A small multi-label image tagger, trained from scratch.
Model: 1.63M parameters, arch mlp_mixer, activation gelu, width 192.
Training: adamw at rate 0.0013, 16700 steps.
Rows from block 2 of a small multi-label image tagger, named by matrix and row number. Rows with one number belong to one neuron. Each number is 50 + 15 x the weight over its row's rms, rounded and kept within 0 to 99. All counts start at 0. After the name is the row's rms in percent of the matrix's.
Before each neuron's rows are labels from the 100 images, of 14848, where the neuron reaches its highest value: "top examples" is what is common among them. Only what is clearly more common there than usual is listed. The data: gratings and oriented noise at many angles and scales. In brackets: how many of the 100, against the usual share in percent.
# fc1: MLP up (model.blocks.2.mlp.fc1.weight, 384x192), inputs 64-127
# fc2: MLP down (model.blocks.2.mlp.fc2.weight, 192x384, transposed), outputs 64-127

top examples: stripes at 105 degrees (39 vs 8.2); stripes at 120 degrees (29 vs 8)
fc1.173 096:32 18 58 24 24 60 40 38 67 63 53 54 51 27 51 76 61 63 45 66 86 43 36 60 51 57 26 65 54 64 37 48 33 39 50 50 43 60 56 60 68 19 42 50 42 38 65 38 41 19 47 62 52 35 46 81 40 43 87 58 46 66 60 37
fc2.173 091:60 54 37 43 43 52 55 81 73 56 59 63 67 61 36 36 36 53 74 49 33 45 89 82 83 52 37 38 47 44 36 58 50 73 58 39 32 35 37 51 77 44 42 34 76 63 40 63 31 46 74 46 61 67 24 25 62 85 25 54 60 45 38 18

top examples: fine (59 vs 20.1); square grating (58 vs 16.6); stripes at 45 degrees (47 vs 8.6)
fc1.371 114:48 44 51 52 59 52 54 50 75 47 42 50 37 69 55 42 44 50 57 18 30 52 47 54 58 57 31 64 47 64 73 58 62 68 59 36 51 29 52 52 40 34 51 77 43 63 54 79 41 25 39 38 83 39 56 20 42 40 14 59 42 63 40 46
fc2.371 108:45 51 56 45 41 52 39 37 61 56 72 40 34 35 52 48 39 44 54 32 70 33 44 37 49 41 40 52 47 38 38 41 50 29 74 64 59 71 46 54 36 69 63 47 38 70 38 57 62 41 64 62 14 61 47 69 51 52 55 42 60 47 70 45

top examples: fine (59 vs 20.1); square grating (54 vs 16.6); stripes at 135 degrees (48 vs 8.5)
fc1.87 103:53 35 32 56 70 58 54 24 94 55 46 59 37 67 41 71 57 57 43 58 95 73 25 61 31 61 31 41 51 61 65 74 38 52 56 62 52 44 46 40 72 43 44 83 44 48 70 69 43 43 33 38 36 34 51 62 44 23 68 75 26 60 60 58
fc2.87 102:25 65 57 36 46 30 51 49 18 52 42 55 51 39 53 02 51 52 52 58 57 45 24 44 45 50 66 56 43 72 70 42 63 58 78 48 58 34 59 54 41 55 27 53 55 37 23 49 38 17 58 56 62 72 49 46 59 40 39 46 56 36 47 42

top examples: sawtooth grating (81 vs 16.5); fine (69 vs 20.1)
fc1.166 089:45 33 40 57 60 56 53 55 47 69 51 78 49 49 72 32 56 58 39 51 36 29 71 49 43 76 51 55 37 64 66 54 46 43 56 44 25 59 41 73 44 35 65 59 31 33 61 72 14 50 39 77 51 35 38 48 65 41 38 67 41 42 26 20
fc2.166 077:68 46 67 34 52 53 55 34 69 35 31 69 51 54 60 68 66 50 41 53 90 76 35 48 79 13 49 69 37 50 37 76 69 41 58 27 50 67 33 40 33 59 50 61 50 44 67 33 52 54 55 20 46 73 60 62 14 50 39 39 40 72 52 67

top examples: dashes (47 vs 16.9); fine (45 vs 20.1); stripes at 135 degrees (30 vs 8.5)
fc1.95 112:55 34 66 62 33 64 74 61 75 35 59 41 15 47 79 63 44 62 39 49 37 56 37 49 63 73 43 42 63 50 46 64 36 45 26 66 45 77 31 38 56 53 54 50 42 39 68 75 37 31 39 65 36 47 49 42 73 42 40 74 56 61 54 75
fc2.95 086:32 37 38 41 59 50 62 41 09 61 29 53 50 34 57 39 50 57 34 37 58 28 51 31 45 13 51 54 81 63 70 70 64 34 58 83 60 59 38 84 36 53 84 38 71 48 56 25 19 44 69 53 63 44 39 51 52 43 35 50 33 49 69 64

top examples: dashes (83 vs 16.9); very coarse (68 vs 20.4); noisy (64 vs 29.7)
fc1.156 078:18 00 83 49 30 41 45 56 70 63 50 53 40 23 83 69 59 44 53 48 54 59 25 65 59 52 23 86 43 51 49 60 52 42 43 26 39 78 54 41 46 24 62 55 44 48 55 52 32 42 27 63 62 28 56 65 47 40 52 54 56 47 65 78
fc2.156 094:59 72 55 55 48 43 54 58 99 46 58 37 71 67 46 44 52 39 38 49 51 38 60 67 62 47 14 65 91 47 44 44 59 62 30 46 05 57 46 53 55 78 54 43 76 40 30 53 47 51 58 39 50 39 22 53 54 91 36 72 51 50 49 47

top examples: filtered noise (71 vs 17); very coarse (62 vs 20.4)
fc1.114 103:58 30 27 34 79 22 46 60 17 49 51 62 65 78 40 41 54 52 52 40 42 67 45 50 79 47 83 26 38 60 68 36 37 53 68 66 59 46 24 52 21 55 43 59 34 58 53 36 52 43 72 46 36 45 49 51 42 13 55 43 43 16 50 23
fc2.114 118:27 84 36 62 58 30 59 64 99 52 52 55 66 45 49 42 33 43 48 69 41 37 46 52 45 52 05 23 82 53 47 53 43 61 53 56 13 25 69 28 57 49 39 61 60 43 33 49 56 47 50 48 26 77 46 52 52 72 52 36 53 46 45 40

top examples: fine (80 vs 20.1); sawtooth grating (59 vs 16.5); stripes at 60 degrees (29 vs 8.3)
fc1.218 089:47 50 61 69 53 63 57 61 49 63 53 63 37 30 65 43 49 52 64 50 56 57 60 25 53 57 54 36 51 55 70 57 37 33 66 38 26 55 34 57 68 42 52 64 41 42 61 73 25 52 51 71 50 34 30 48 52 43 54 47 52 59 44 26
fc2.218 094:53 78 60 67 42 55 51 32 55 23 53 34 53 70 67 73 40 70 33 53 52 91 40 47 66 43 60 86 31 50 56 58 69 39 63 31 50 64 46 28 27 54 62 65 68 52 67 47 28 72 28 50 52 72 43 52 36 56 37 54 38 78 56 58

top examples: filtered noise (77 vs 17); medium (46 vs 20); stripes at 0 degrees (29 vs 8.5)
fc1.48 106:55 34 73 67 60 40 61 51 78 32 52 57 54 54 42 26 45 56 52 57 64 19 32 54 32 47 47 44 67 63 43 57 59 57 38 57 28 54 47 53 59 38 58 49 39 62 58 56 58 68 27 42 49 44 60 45 37 02 57 64 57 49 43 48
fc2.48 102:04 70 45 35 42 42 41 46 20 54 53 85 41 49 47 17 49 60 64 46 64 45 07 48 60 62 35 44 69 36 49 26 64 75 71 23 65 55 68 24 51 52 26 37 43 57 60 45 57 19 72 44 42 73 60 62 53 19 62 31 47 18 47 55

top examples: noisy (100 vs 29.7); sine grating (47 vs 16.6); square grating (37 vs 16.6)
fc1.283 101:32 42 56 46 21 76 51 49 70 37 48 66 37 50 81 54 42 75 48 58 59 57 43 32 69 45 40 35 68 34 42 87 50 41 66 44 45 62 26 45 39 52 65 42 42 21 54 61 30 37 32 65 31 59 40 64 36 42 64 58 65 52 63 71
fc2.283 094:54 51 56 57 54 50 37 59 58 74 50 20 66 41 43 45 67 43 55 48 27 40 65 21 77 44 68 52 52 33 40 83 82 62 38 35 40 75 41 80 31 69 67 65 55 44 30 27 34 53 87 58 27 60 52 70 61 58 55 67 45 37 65 76

top examples: very coarse (93 vs 20.4); square grating (60 vs 16.6); stripes at 120 degrees (44 vs 8)
fc1.25 102:59 24 37 51 58 57 56 45 58 64 59 58 55 35 51 57 54 46 49 54 73 53 47 65 64 50 28 20 18 55 48 56 50 47 54 57 77 42 61 46 69 59 26 61 43 55 61 57 41 51 52 62 48 41 27 44 54 41 58 44 57 69 61 28
fc2.25 122:42 44 07 61 36 75 30 43 39 69 47 20 59 30 22 43 56 57 26 47 41 52 52 51 54 58 30 71 49 43 45 53 49 33 51 51 50 45 60 46 47 80 47 55 58 45 38 43 28 52 46 29 40 45 64 45 47 52 41 61 39 42 39 59

top examples: stripes at 150 degrees (28 vs 8.5); stripes at 165 degrees (25 vs 8.3)
fc1.243 093:69 53 65 42 55 45 51 81 64 53 53 52 48 77 53 53 60 33 59 44 54 42 59 50 59 45 71 50 64 40 69 30 32 57 34 51 32 38 58 61 54 26 57 70 40 50 62 41 55 55 70 41 32 06 51 35 61 39 32 44 57 60 51 33
fc2.243 089:59 81 24 57 42 32 47 00 51 60 60 67 72 56 19 49 49 49 54 54 22 69 65 52 43 63 68 40 59 49 62 61 46 44 60 35 57 63 60 39 41 80 58 72 40 40 24 47 35 43 19 47 51 59 42 35 74 64 62 59 55 34 60 38

top examples: sawtooth grating (50 vs 16.5); fine (47 vs 20.1); stripes at 45 degrees (46 vs 8.6)
fc1.249 095:36 35 68 18 52 74 58 51 70 53 34 59 37 33 62 60 29 27 44 55 58 59 53 55 68 65 54 37 48 38 65 28 66 64 38 50 72 74 47 39 39 39 58 41 24 51 61 27 48 40 58 48 49 42 42 62 82 08 49 73 58 64 43 39
fc2.249 101:06 34 38 45 47 39 61 83 10 34 49 50 66 41 40 39 56 71 51 73 55 39 44 33 46 45 75 36 18 39 41 51 49 67 95 63 47 39 60 66 27 37 44 37 54 37 58 76 66 45 65 67 47 38 58 42 48 63 37 45 68 67 59 69

top examples: coloured (92 vs 49.8); very fine (91 vs 19.6); sawtooth grating (39 vs 16.5)
fc1.267 090:52 45 59 58 59 70 57 64 44 61 49 73 56 60 58 47 58 48 79 55 56 30 75 22 49 54 60 56 34 59 71 54 48 52 58 41 35 52 39 53 37 33 58 69 49 45 44 38 35 55 45 71 45 42 28 38 67 32 61 46 59 57 46 40
fc2.267 084:49 60 18 33 39 32 51 43 56 60 60 67 57 51 51 70 37 57 41 64 61 73 65 57 48 46 58 79 55 58 67 33 27 59 54 49 41 56 40 35 20 48 58 45 19 71 51 58 28 59 53 40 34 68 54 58 35 30 30 48 46 61 37 42

top examples: filtered noise (80 vs 17); very fine (71 vs 19.6)
fc1.150 099:42 15 64 49 40 56 46 54 50 55 54 47 50 49 63 47 82 61 31 36 63 55 48 37 46 53 61 49 43 48 50 59 43 37 67 47 63 52 45 54 46 33 64 60 25 41 57 41 34 52 59 57 41 37 45 50 51 10 52 56 64 32 67 59
fc2.150 074:26 48 47 65 53 64 26 65 40 27 45 71 47 58 41 29 28 66 55 88 34 50 60 34 37 37 88 57 12 48 51 31 81 58 58 71 55 48 50 38 28 35 55 59 59 47 58 54 40 59 28 71 60 24 75 50 59 43 23 60 67 49 70 78

top examples: coloured (100 vs 49.8); filtered noise (76 vs 17)
fc1.339 097:58 13 67 23 28 62 88 31 69 45 82 54 46 49 60 66 71 38 50 40 55 31 44 50 59 63 39 68 38 54 66 56 40 67 57 47 41 57 38 76 65 25 73 63 37 59 66 45 40 36 43 64 44 39 40 53 41 07 50 43 46 47 65 67
fc2.339 072:82 43 52 55 76 55 54 67 49 31 41 61 65 27 42 56 30 47 76 41 65 63 74 38 64 31 69 61 17 50 48 59 55 49 64 51 44 25 70 57 55 34 68 38 82 85 61 48 68 49 52 80 36 48 28 48 39 50 42 57 64 51 58 40

top examples: windowed patch (85 vs 16.4); very coarse (46 vs 20.4)
fc1.131 109:66 54 63 60 48 56 58 62 83 40 65 53 47 50 41 56 43 56 79 48 65 57 45 09 45 50 03 53 32 56 36 72 55 61 55 38 40 50 35 50 55 46 48 74 56 66 63 66 15 53 50 56 51 40 59 48 38 52 58 16 67 68 53 53
fc2.131 118:55 20 46 54 77 77 46 46 69 46 41 58 40 56 68 66 53 38 35 48 43 51 69 52 63 73 23 39 40 54 71 35 50 47 56 60 57 72 84 41 49 11 47 45 73 63 70 40 62 48 62 57 69 34 43 55 62 79 31 52 51 78 51 63

top examples: sawtooth grating (57 vs 16.5); very fine (49 vs 19.6)
fc1.50 105:33 32 59 63 53 48 72 56 32 55 66 55 40 43 74 53 44 57 27 41 59 55 70 39 44 59 51 55 55 42 58 63 37 48 36 46 46 64 60 61 51 34 74 59 27 46 64 56 31 44 59 48 59 35 33 53 62 22 31 66 40 37 46 72
fc2.50 085:47 67 76 42 42 53 22 53 58 37 30 84 46 55 30 57 70 71 93 37 41 45 62 33 37 43 65 85 25 61 39 60 65 47 61 55 66 53 56 38 32 47 74 51 71 41 57 38 53 43 37 35 44 64 61 66 33 44 58 27 65 43 58 73

top examples: very coarse (94 vs 20.4); square grating (70 vs 16.6); stripes at 105 degrees (29 vs 8.2)
fc1.103 085:23 48 44 58 51 57 71 50 51 53 47 45 60 58 54 58 57 60 27 69 54 46 71 69 56 53 64 00 52 49 44 54 52 53 53 67 66 59 62 46 66 56 36 47 30 45 66 66 46 53 43 69 63 51 50 61 51 42 68 59 59 73 56 34
fc2.103 116:84 56 47 51 54 87 34 40 39 45 75 61 70 35 12 57 28 70 50 36 51 47 31 51 41 58 39 67 62 49 62 41 48 40 39 50 46 45 64 48 45 87 50 57 91 81 45 36 74 47 50 33 51 54 39 45 52 58 37 27 46 35 30 55

top examples: noisy (95 vs 29.7)
fc1.81 098:46 50 52 56 32 80 61 51 55 53 36 67 41 64 65 37 59 80 48 36 57 47 63 28 48 69 48 36 48 53 69 64 38 48 64 71 46 15 31 57 56 41 45 59 29 26 44 71 36 46 52 42 20 34 35 59 42 37 66 67 47 33 32 78
fc2.81 087:55 86 67 68 80 53 62 45 71 59 27 39 43 45 34 76 37 49 46 69 37 63 65 34 48 34 38 76 49 42 40 64 72 50 32 35 28 44 53 61 35 73 47 52 62 58 40 41 71 40 52 61 20 57 34 55 75 60 64 49 44 45 51 51

top examples: very fine (63 vs 19.6); sawtooth grating (51 vs 16.5); filtered noise (44 vs 17)
fc1.147 104:16 31 64 46 35 64 63 56 38 57 51 49 63 48 54 35 55 59 29 56 73 42 72 41 54 54 62 34 56 69 70 51 45 47 50 69 57 59 49 48 44 36 75 57 16 32 58 45 56 58 49 68 56 42 37 52 48 21 47 74 63 29 59 54
fc2.147 117:02 86 45 68 37 61 40 54 47 32 32 75 61 48 38 18 62 57 44 47 49 59 19 49 51 45 66 48 28 39 42 36 72 33 43 43 59 39 60 34 47 32 39 63 20 45 53 59 81 66 59 27 58 53 74 69 45 27 43 42 53 74 44 52

top examples: stripes at 135 degrees (53 vs 8.5); fine (49 vs 20.1); stripes at 120 degrees (45 vs 8)
fc1.145 115:31 42 63 30 60 75 57 34 73 31 55 45 24 32 45 72 41 33 53 32 97 48 47 62 46 54 30 51 68 53 69 26 42 55 46 64 49 62 38 42 66 40 43 33 46 50 66 52 43 12 42 51 42 45 54 73 65 44 92 70 35 68 43 51
fc2.145 122:52 51 45 35 38 31 43 70 17 42 53 68 47 55 51 41 51 63 75 28 02 48 45 47 87 46 67 44 55 63 38 43 60 55 72 50 50 49 67 38 61 38 50 41 43 41 50 63 46 55 60 67 46 46 61 34 66 65 10 55 53 34 48 55

top examples: windowed patch (42 vs 16.4)
fc1.369 083:56 49 56 51 39 53 72 54 52 53 71 45 46 44 54 67 49 34 80 61 55 63 63 22 30 50 56 72 43 47 47 63 66 76 30 40 46 46 62 58 54 43 57 76 66 51 53 40 24 51 51 65 41 31 16 35 77 59 60 63 68 61 56 60
fc2.369 091:45 48 19 70 74 63 36 50 29 58 65 95 58 73 67 45 44 60 44 39 45 67 26 30 74 43 57 53 48 56 60 33 70 39 59 30 66 53 69 47 25 45 53 60 71 48 69 45 44 67 55 38 42 40 82 28 77 31 48 54 47 40 43 52

top examples: very fine (87 vs 19.6); noisy (83 vs 29.7); sawtooth grating (56 vs 16.5)
fc1.62 092:12 46 40 52 45 76 42 34 48 65 39 69 48 57 68 33 72 58 44 54 48 39 67 78 49 72 60 31 73 70 60 58 57 65 41 64 58 48 62 59 43 34 39 59 39 31 58 54 61 35 43 79 33 47 28 48 38 43 55 69 51 45 45 56
fc2.62 110:49 79 55 28 33 29 53 59 56 48 59 67 53 43 46 65 37 33 33 63 60 74 61 91 52 50 69 61 50 62 67 38 39 56 68 53 56 60 37 33 41 69 58 43 39 45 30 42 67 71 64 47 52 72 48 56 42 18 37 43 50 65 31 41

top examples: stripes at 135 degrees (64 vs 8.5); sine grating (53 vs 16.6); fine (46 vs 20.1)
fc1.380 115:54 37 44 69 63 55 88 59 50 33 52 45 20 65 59 36 56 44 51 38 65 47 50 53 42 78 55 36 48 38 35 69 39 59 53 70 37 62 43 57 62 40 71 60 37 46 96 61 44 63 45 72 42 46 52 35 73 32 63 57 44 62 51 59
fc2.380 093:52 39 56 41 43 66 40 33 57 63 68 25 64 32 58 76 54 33 55 61 49 56 38 46 50 13 54 40 40 47 64 54 56 41 39 29 79 77 27 42 53 55 67 40 51 66 59 30 56 32 41 74 64 54 31 49 61 38 56 63 64 62 55 61

top examples: stripes at 60 degrees (41 vs 8.3); stripes at 45 degrees (36 vs 8.6)
fc1.26 108:56 50 44 40 66 55 52 46 49 60 58 73 40 50 59 59 44 30 71 34 69 67 67 20 46 59 48 48 30 57 64 53 31 52 70 55 48 38 49 61 45 39 60 56 51 75 43 40 04 41 61 52 44 25 22 46 70 43 44 61 51 60 48 28
fc2.26 089:64 49 66 54 71 47 43 56 40 32 67 49 64 37 26 66 34 55 47 35 53 28 58 39 56 39 57 72 50 55 36 69 65 58 39 55 33 82 65 38 21 60 54 69 66 73 47 17 50 45 40 50 45 55 77 40 57 49 38 39 58 81 60 58

top examples: fine (95 vs 20.1); stripes at 75 degrees (48 vs 8.5); stripes at 90 degrees (38 vs 8.4)
fc1.338 116:53 42 32 34 45 57 61 51 85 25 43 41 33 44 56 62 44 32 57 49 37 20 38 62 40 72 29 62 53 49 57 49 48 43 59 57 54 51 53 55 56 39 49 51 43 43 61 48 21 08 46 60 31 54 63 77 45 42 85 66 57 68 51 33
fc2.338 115:43 62 57 57 57 51 53 41 36 26 61 86 67 31 32 31 38 35 94 46 47 19 53 54 38 40 50 44 46 65 56 39 72 18 49 38 53 63 65 59 47 47 31 58 49 46 54 55 60 69 64 58 62 62 55 14 64 55 41 41 72 32 27 26

top examples: noisy (98 vs 29.7); very fine (44 vs 19.6)
fc1.128 103:45 16 58 61 47 49 50 43 43 46 42 69 36 49 56 53 59 63 34 46 56 51 57 46 16 81 64 55 45 96 66 42 46 46 55 66 40 56 46 53 55 41 39 58 51 52 52 57 47 58 58 58 34 37 41 43 43 37 42 72 54 45 53 55
fc2.128 111:57 41 45 27 78 50 59 65 51 47 40 42 41 54 23 29 54 48 85 33 54 53 72 34 82 30 57 51 22 00 55 56 80 50 50 55 51 60 60 58 22 36 68 43 58 41 52 41 36 42 61 46 75 47 69 66 75 55 42 32 61 62 37 32

top examples: sawtooth grating (92 vs 16.5); very fine (79 vs 19.6)
fc1.278 108:32 40 57 57 30 80 64 62 41 55 59 53 31 31 67 46 59 66 11 51 52 55 79 29 79 61 59 39 62 36 60 60 43 53 52 63 49 48 67 57 47 37 49 53 21 29 55 57 59 52 58 45 62 39 26 56 63 39 32 55 68 50 48 48
fc2.278 119:44 64 34 59 43 62 46 48 65 54 54 83 48 53 58 41 46 63 41 45 56 37 28 34 25 61 33 60 24 41 63 66 57 35 51 58 66 47 39 43 42 25 45 51 44 49 70 66 99 52 35 35 39 53 60 49 18 34 38 64 45 64 59 44

top examples: noisy (90 vs 29.7)
fc1.13 089:30 41 41 55 46 47 46 58 60 58 49 71 36 39 66 56 65 47 37 60 56 67 64 50 68 49 53 39 69 61 59 83 31 52 68 57 24 76 33 43 51 48 52 54 27 29 65 44 26 62 61 84 42 49 36 60 49 37 45 40 54 68 63 49
fc2.13 079:39 48 60 44 52 40 45 45 47 29 77 40 68 26 68 57 49 47 33 49 45 53 48 65 62 50 33 60 28 79 30 71 48 65 49 46 37 58 41 49 32 45 56 46 51 43 43 65 16 62 27 65 61 50 48 66 52 47 63 57 58 55 44 64

top examples: noisy (93 vs 29.7)
fc1.211 109:57 37 56 35 48 57 51 52 45 42 46 58 69 59 42 37 48 63 51 45 68 66 62 44 63 50 50 61 31 23 55 81 67 47 68 35 44 29 52 74 75 31 57 64 42 60 59 37 31 02 73 35 17 09 32 41 65 35 58 48 44 54 47 47
fc2.211 090:66 62 39 52 38 59 69 59 47 71 36 45 34 52 40 49 41 60 33 45 43 51 32 63 48 39 27 52 45 76 41 21 42 50 43 66 36 85 60 53 32 46 52 46 45 42 55 49 79 33 56 51 99 41 61 54 13 53 59 63 46 42 43 27

top examples: very coarse (66 vs 20.4); square grating (45 vs 16.6)
fc1.14 109:67 30 49 53 69 49 70 59 53 45 53 54 46 46 48 41 51 43 38 54 66 43 67 59 53 52 51 01 31 48 65 53 66 44 44 63 65 44 54 49 40 56 32 53 30 49 61 59 49 61 62 50 57 42 35 43 67 28 52 47 60 55 47 32
fc2.14 129:73 26 42 43 55 42 46 54 33 52 63 39 55 45 29 56 36 65 15 26 50 49 57 57 75 67 59 39 34 50 42 39 57 46 44 47 58 49 92 84 46 70 68 48 55 70 39 42 35 47 62 48 37 61 68 45 30 69 37 40 59 40 53 49

top examples: fine (53 vs 20.1); sawtooth grating (48 vs 16.5)
fc1.58 103:27 42 55 47 63 45 60 59 62 58 51 68 44 40 74 60 61 47 41 63 62 53 54 41 45 43 45 53 58 57 72 61 40 43 53 67 27 61 50 61 64 24 34 77 34 41 78 40 37 58 47 66 69 29 30 45 61 35 67 64 57 54 55 38
fc2.58 095:57 35 72 32 33 54 66 36 46 54 52 84 73 57 69 28 54 60 83 39 29 51 55 57 73 57 48 60 52 69 65 63 48 46 88 72 42 49 52 45 48 47 45 37 57 36 50 42 19 43 09 47 54 50 39 40 42 53 43 65 43 53 43 53

top examples: medium (64 vs 20); square grating (57 vs 16.6); stripes at 135 degrees (50 vs 8.5)
fc1.161 109:53 43 48 71 64 50 59 48 64 55 38 45 33 68 41 48 67 35 42 56 99 67 53 70 48 74 34 34 46 65 51 86 45 27 81 45 40 26 17 26 57 47 30 74 36 50 45 75 37 64 46 32 33 42 55 52 60 42 54 58 50 61 50 41
fc2.161 098:59 45 48 46 36 40 47 52 46 63 55 37 51 41 54 46 29 46 52 62 36 25 45 43 36 24 56 42 57 73 44 10 52 52 67 70 66 29 69 57 33 59 53 43 77 70 51 17 50 50 30 63 71 53 40 48 39 55 63 17 53 65 74 27

top examples: windowed patch (94 vs 16.4); coarse (52 vs 19.9)
fc1.209 094:65 41 50 39 18 38 53 50 29 53 80 49 95 46 61 53 69 43 64 69 55 46 57 28 60 62 61 45 59 61 60 62 42 88 60 58 31 52 64 72 63 41 67 73 66 60 63 59 44 34 41 53 47 39 41 53 56 59 43 44 75 60 70 64
fc2.209 111:47 49 44 48 88 93 56 45 33 41 30 56 30 62 55 45 69 67 21 47 37 56 28 32 62 53 47 35 33 47 48 57 59 59 56 50 89 47 87 45 52 28 44 45 63 48 70 45 33 54 38 43 26 53 76 41 77 46 61 40 68 55 28 44

top examples: noisy (69 vs 29.7); square grating (60 vs 16.6)
fc1.291 080:51 47 51 48 59 50 66 48 58 44 46 54 59 58 40 44 50 40 65 45 63 60 23 31 61 59 51 24 51 53 55 44 55 33 67 59 49 56 35 48 30 43 43 50 33 32 50 67 49 73 33 41 64 48 31 38 41 31 57 57 62 48 47 54
fc2.291 100:25 87 18 44 47 66 47 43 23 31 55 34 45 55 22 39 50 57 38 42 41 39 59 70 47 24 54 60 50 52 80 34 52 39 53 48 69 66 26 27 86 53 50 58 76 67 63 47 45 31 46 40 77 50 24 51 72 46 72 59 61 76 29 55

top examples: dashes (65 vs 16.9); very coarse (51 vs 20.4); stripes at 135 degrees (29 vs 8.5)
fc1.262 098:38 25 81 54 65 56 55 68 51 55 48 39 43 41 47 43 53 34 87 41 36 58 70 16 43 57 50 78 12 50 39 64 28 62 72 42 39 39 38 53 55 51 60 56 54 71 58 42 35 73 64 59 61 42 20 68 67 31 36 28 71 37 54 48
fc2.262 099:99 28 49 50 48 59 61 54 42 51 66 36 29 46 58 60 14 59 54 53 65 46 26 59 72 32 55 21 68 75 52 33 38 55 37 55 59 67 59 48 68 27 46 51 69 66 65 61 53 56 33 85 55 29 54 45 38 48 64 60 67 68 31 50

top examples: very fine (63 vs 19.6); stripes at 135 degrees (54 vs 8.5); stripes at 120 degrees (41 vs 8)
fc1.111 099:35 40 70 51 49 44 47 50 52 31 56 51 43 46 40 53 69 45 57 36 76 16 51 52 62 46 61 61 53 53 70 22 49 58 39 67 32 74 57 87 46 31 40 38 51 57 65 63 53 32 60 54 46 23 45 60 43 42 68 50 33 56 50 68
fc2.111 097:46 75 58 41 35 39 47 71 29 48 74 71 46 57 46 61 43 51 63 41 03 74 62 38 73 32 80 51 43 48 55 54 63 42 78 57 56 37 68 42 34 74 48 30 55 43 41 53 44 32 79 49 38 41 44 27 70 69 37 69 76 48 66 48

top examples: square grating (70 vs 16.6); medium (51 vs 20); stripes at 45 degrees (43 vs 8.6)
fc1.325 093:35 18 43 64 57 55 62 46 80 74 65 64 42 53 51 59 66 60 43 54 46 69 47 54 55 63 31 65 42 60 42 58 45 52 53 65 44 70 50 72 46 34 49 64 43 47 76 90 23 29 69 61 61 17 50 47 52 35 41 39 61 68 43 31
fc2.325 073:71 47 48 36 49 28 83 35 70 50 51 48 36 54 10 60 53 57 47 59 82 43 61 32 51 33 33 54 47 41 62 23 74 46 53 50 46 67 37 64 29 48 56 29 31 53 51 46 60 50 62 52 19 52 42 58 48 56 28 28 55 62 82 69

top examples: stripes at 105 degrees (31 vs 8.2); stripes at 120 degrees (28 vs 8)
fc1.193 104:46 41 58 72 82 53 46 71 46 37 47 68 26 35 53 75 66 79 71 48 37 70 47 14 69 53 60 56 17 52 52 54 49 47 67 65 48 32 55 47 40 49 48 47 71 79 39 56 46 61 62 53 51 31 06 60 70 40 62 35 43 17 60 39
fc2.193 112:86 46 40 29 70 33 55 23 85 49 52 32 33 52 36 80 41 29 68 49 51 63 35 64 74 42 36 53 71 61 78 45 42 36 53 44 53 69 31 33 50 25 43 28 23 51 69 59 50 58 28 48 59 48 90 60 30 44 66 61 31 80 50 65

top examples: stripes at 165 degrees (76 vs 8.3); very fine (50 vs 19.6); sawtooth grating (47 vs 16.5)
fc1.316 103:63 46 64 55 35 52 77 55 47 57 44 48 73 63 40 30 60 46 61 69 59 50 68 47 65 76 67 50 21 39 48 43 31 50 49 29 57 70 56 76 58 35 54 66 37 37 52 47 33 45 71 81 46 11 37 69 52 35 39 30 16 45 38 21
fc2.316 098:65 53 59 51 52 40 62 66 23 60 37 42 58 61 52 40 18 34 59 58 57 56 58 25 57 51 86 69 35 62 42 88 53 83 57 73 60 45 74 54 19 51 60 70 39 83 44 40 40 38 54 60 46 46 44 68 57 61 18 22 61 54 46 23

top examples: filtered noise (82 vs 17)
fc1.374 091:16 25 77 60 68 55 56 55 78 47 43 85 18 45 51 41 39 47 44 43 52 36 30 57 32 33 16 73 44 38 53 55 72 54 52 69 70 41 44 61 41 31 58 50 32 50 56 59 47 45 58 39 73 32 55 54 50 10 65 55 58 58 59 51
fc2.374 094:65 40 55 43 52 15 50 23 35 46 32 44 60 65 53 30 62 76 38 64 70 58 46 53 44 75 51 49 38 44 53 46 34 55 39 53 45 49 34 58 58 58 63 55 89 36 44 40 57 64 68 84 49 64 11 47 49 66 71 65 44 18 52 42

top examples: fine (66 vs 20.1); dashes (39 vs 16.9); stripes at 105 degrees (31 vs 8.2)
fc1.212 100:46 40 22 21 72 63 52 12 55 80 46 49 57 31 53 40 54 36 62 49 70 84 48 43 46 34 24 45 50 51 51 80 55 45 74 54 55 26 36 34 50 45 71 68 33 34 36 45 02 38 37 52 42 56 45 47 65 43 63 78 47 37 42 28
fc2.212 096:38 55 55 61 44 44 55 63 34 53 57 68 57 55 42 23 29 47 51 39 22 30 80 43 50 35 83 53 76 44 39 55 72 61 50 69 33 30 59 65 54 78 53 35 85 71 45 42 67 67 74 43 40 54 33 24 61 75 30 59 66 45 51 36

top examples: medium (52 vs 20); square grating (48 vs 16.6); stripes at 135 degrees (38 vs 8.5)
fc1.344 094:31 29 49 21 42 50 53 42 79 58 57 38 39 39 42 87 56 38 36 51 76 43 29 54 43 58 13 67 52 47 59 40 51 58 44 23 48 46 68 60 41 15 59 65 49 39 69 26 42 33 60 56 66 40 57 63 41 40 79 52 39 83 53 44
fc2.344 096:75 49 41 63 41 25 36 76 66 53 51 68 57 56 38 34 40 77 34 47 16 50 88 65 57 52 42 36 72 53 58 70 58 67 40 31 29 24 50 54 53 58 51 52 56 41 38 61 58 68 59 47 48 71 26 56 49 71 38 36 61 32 62 71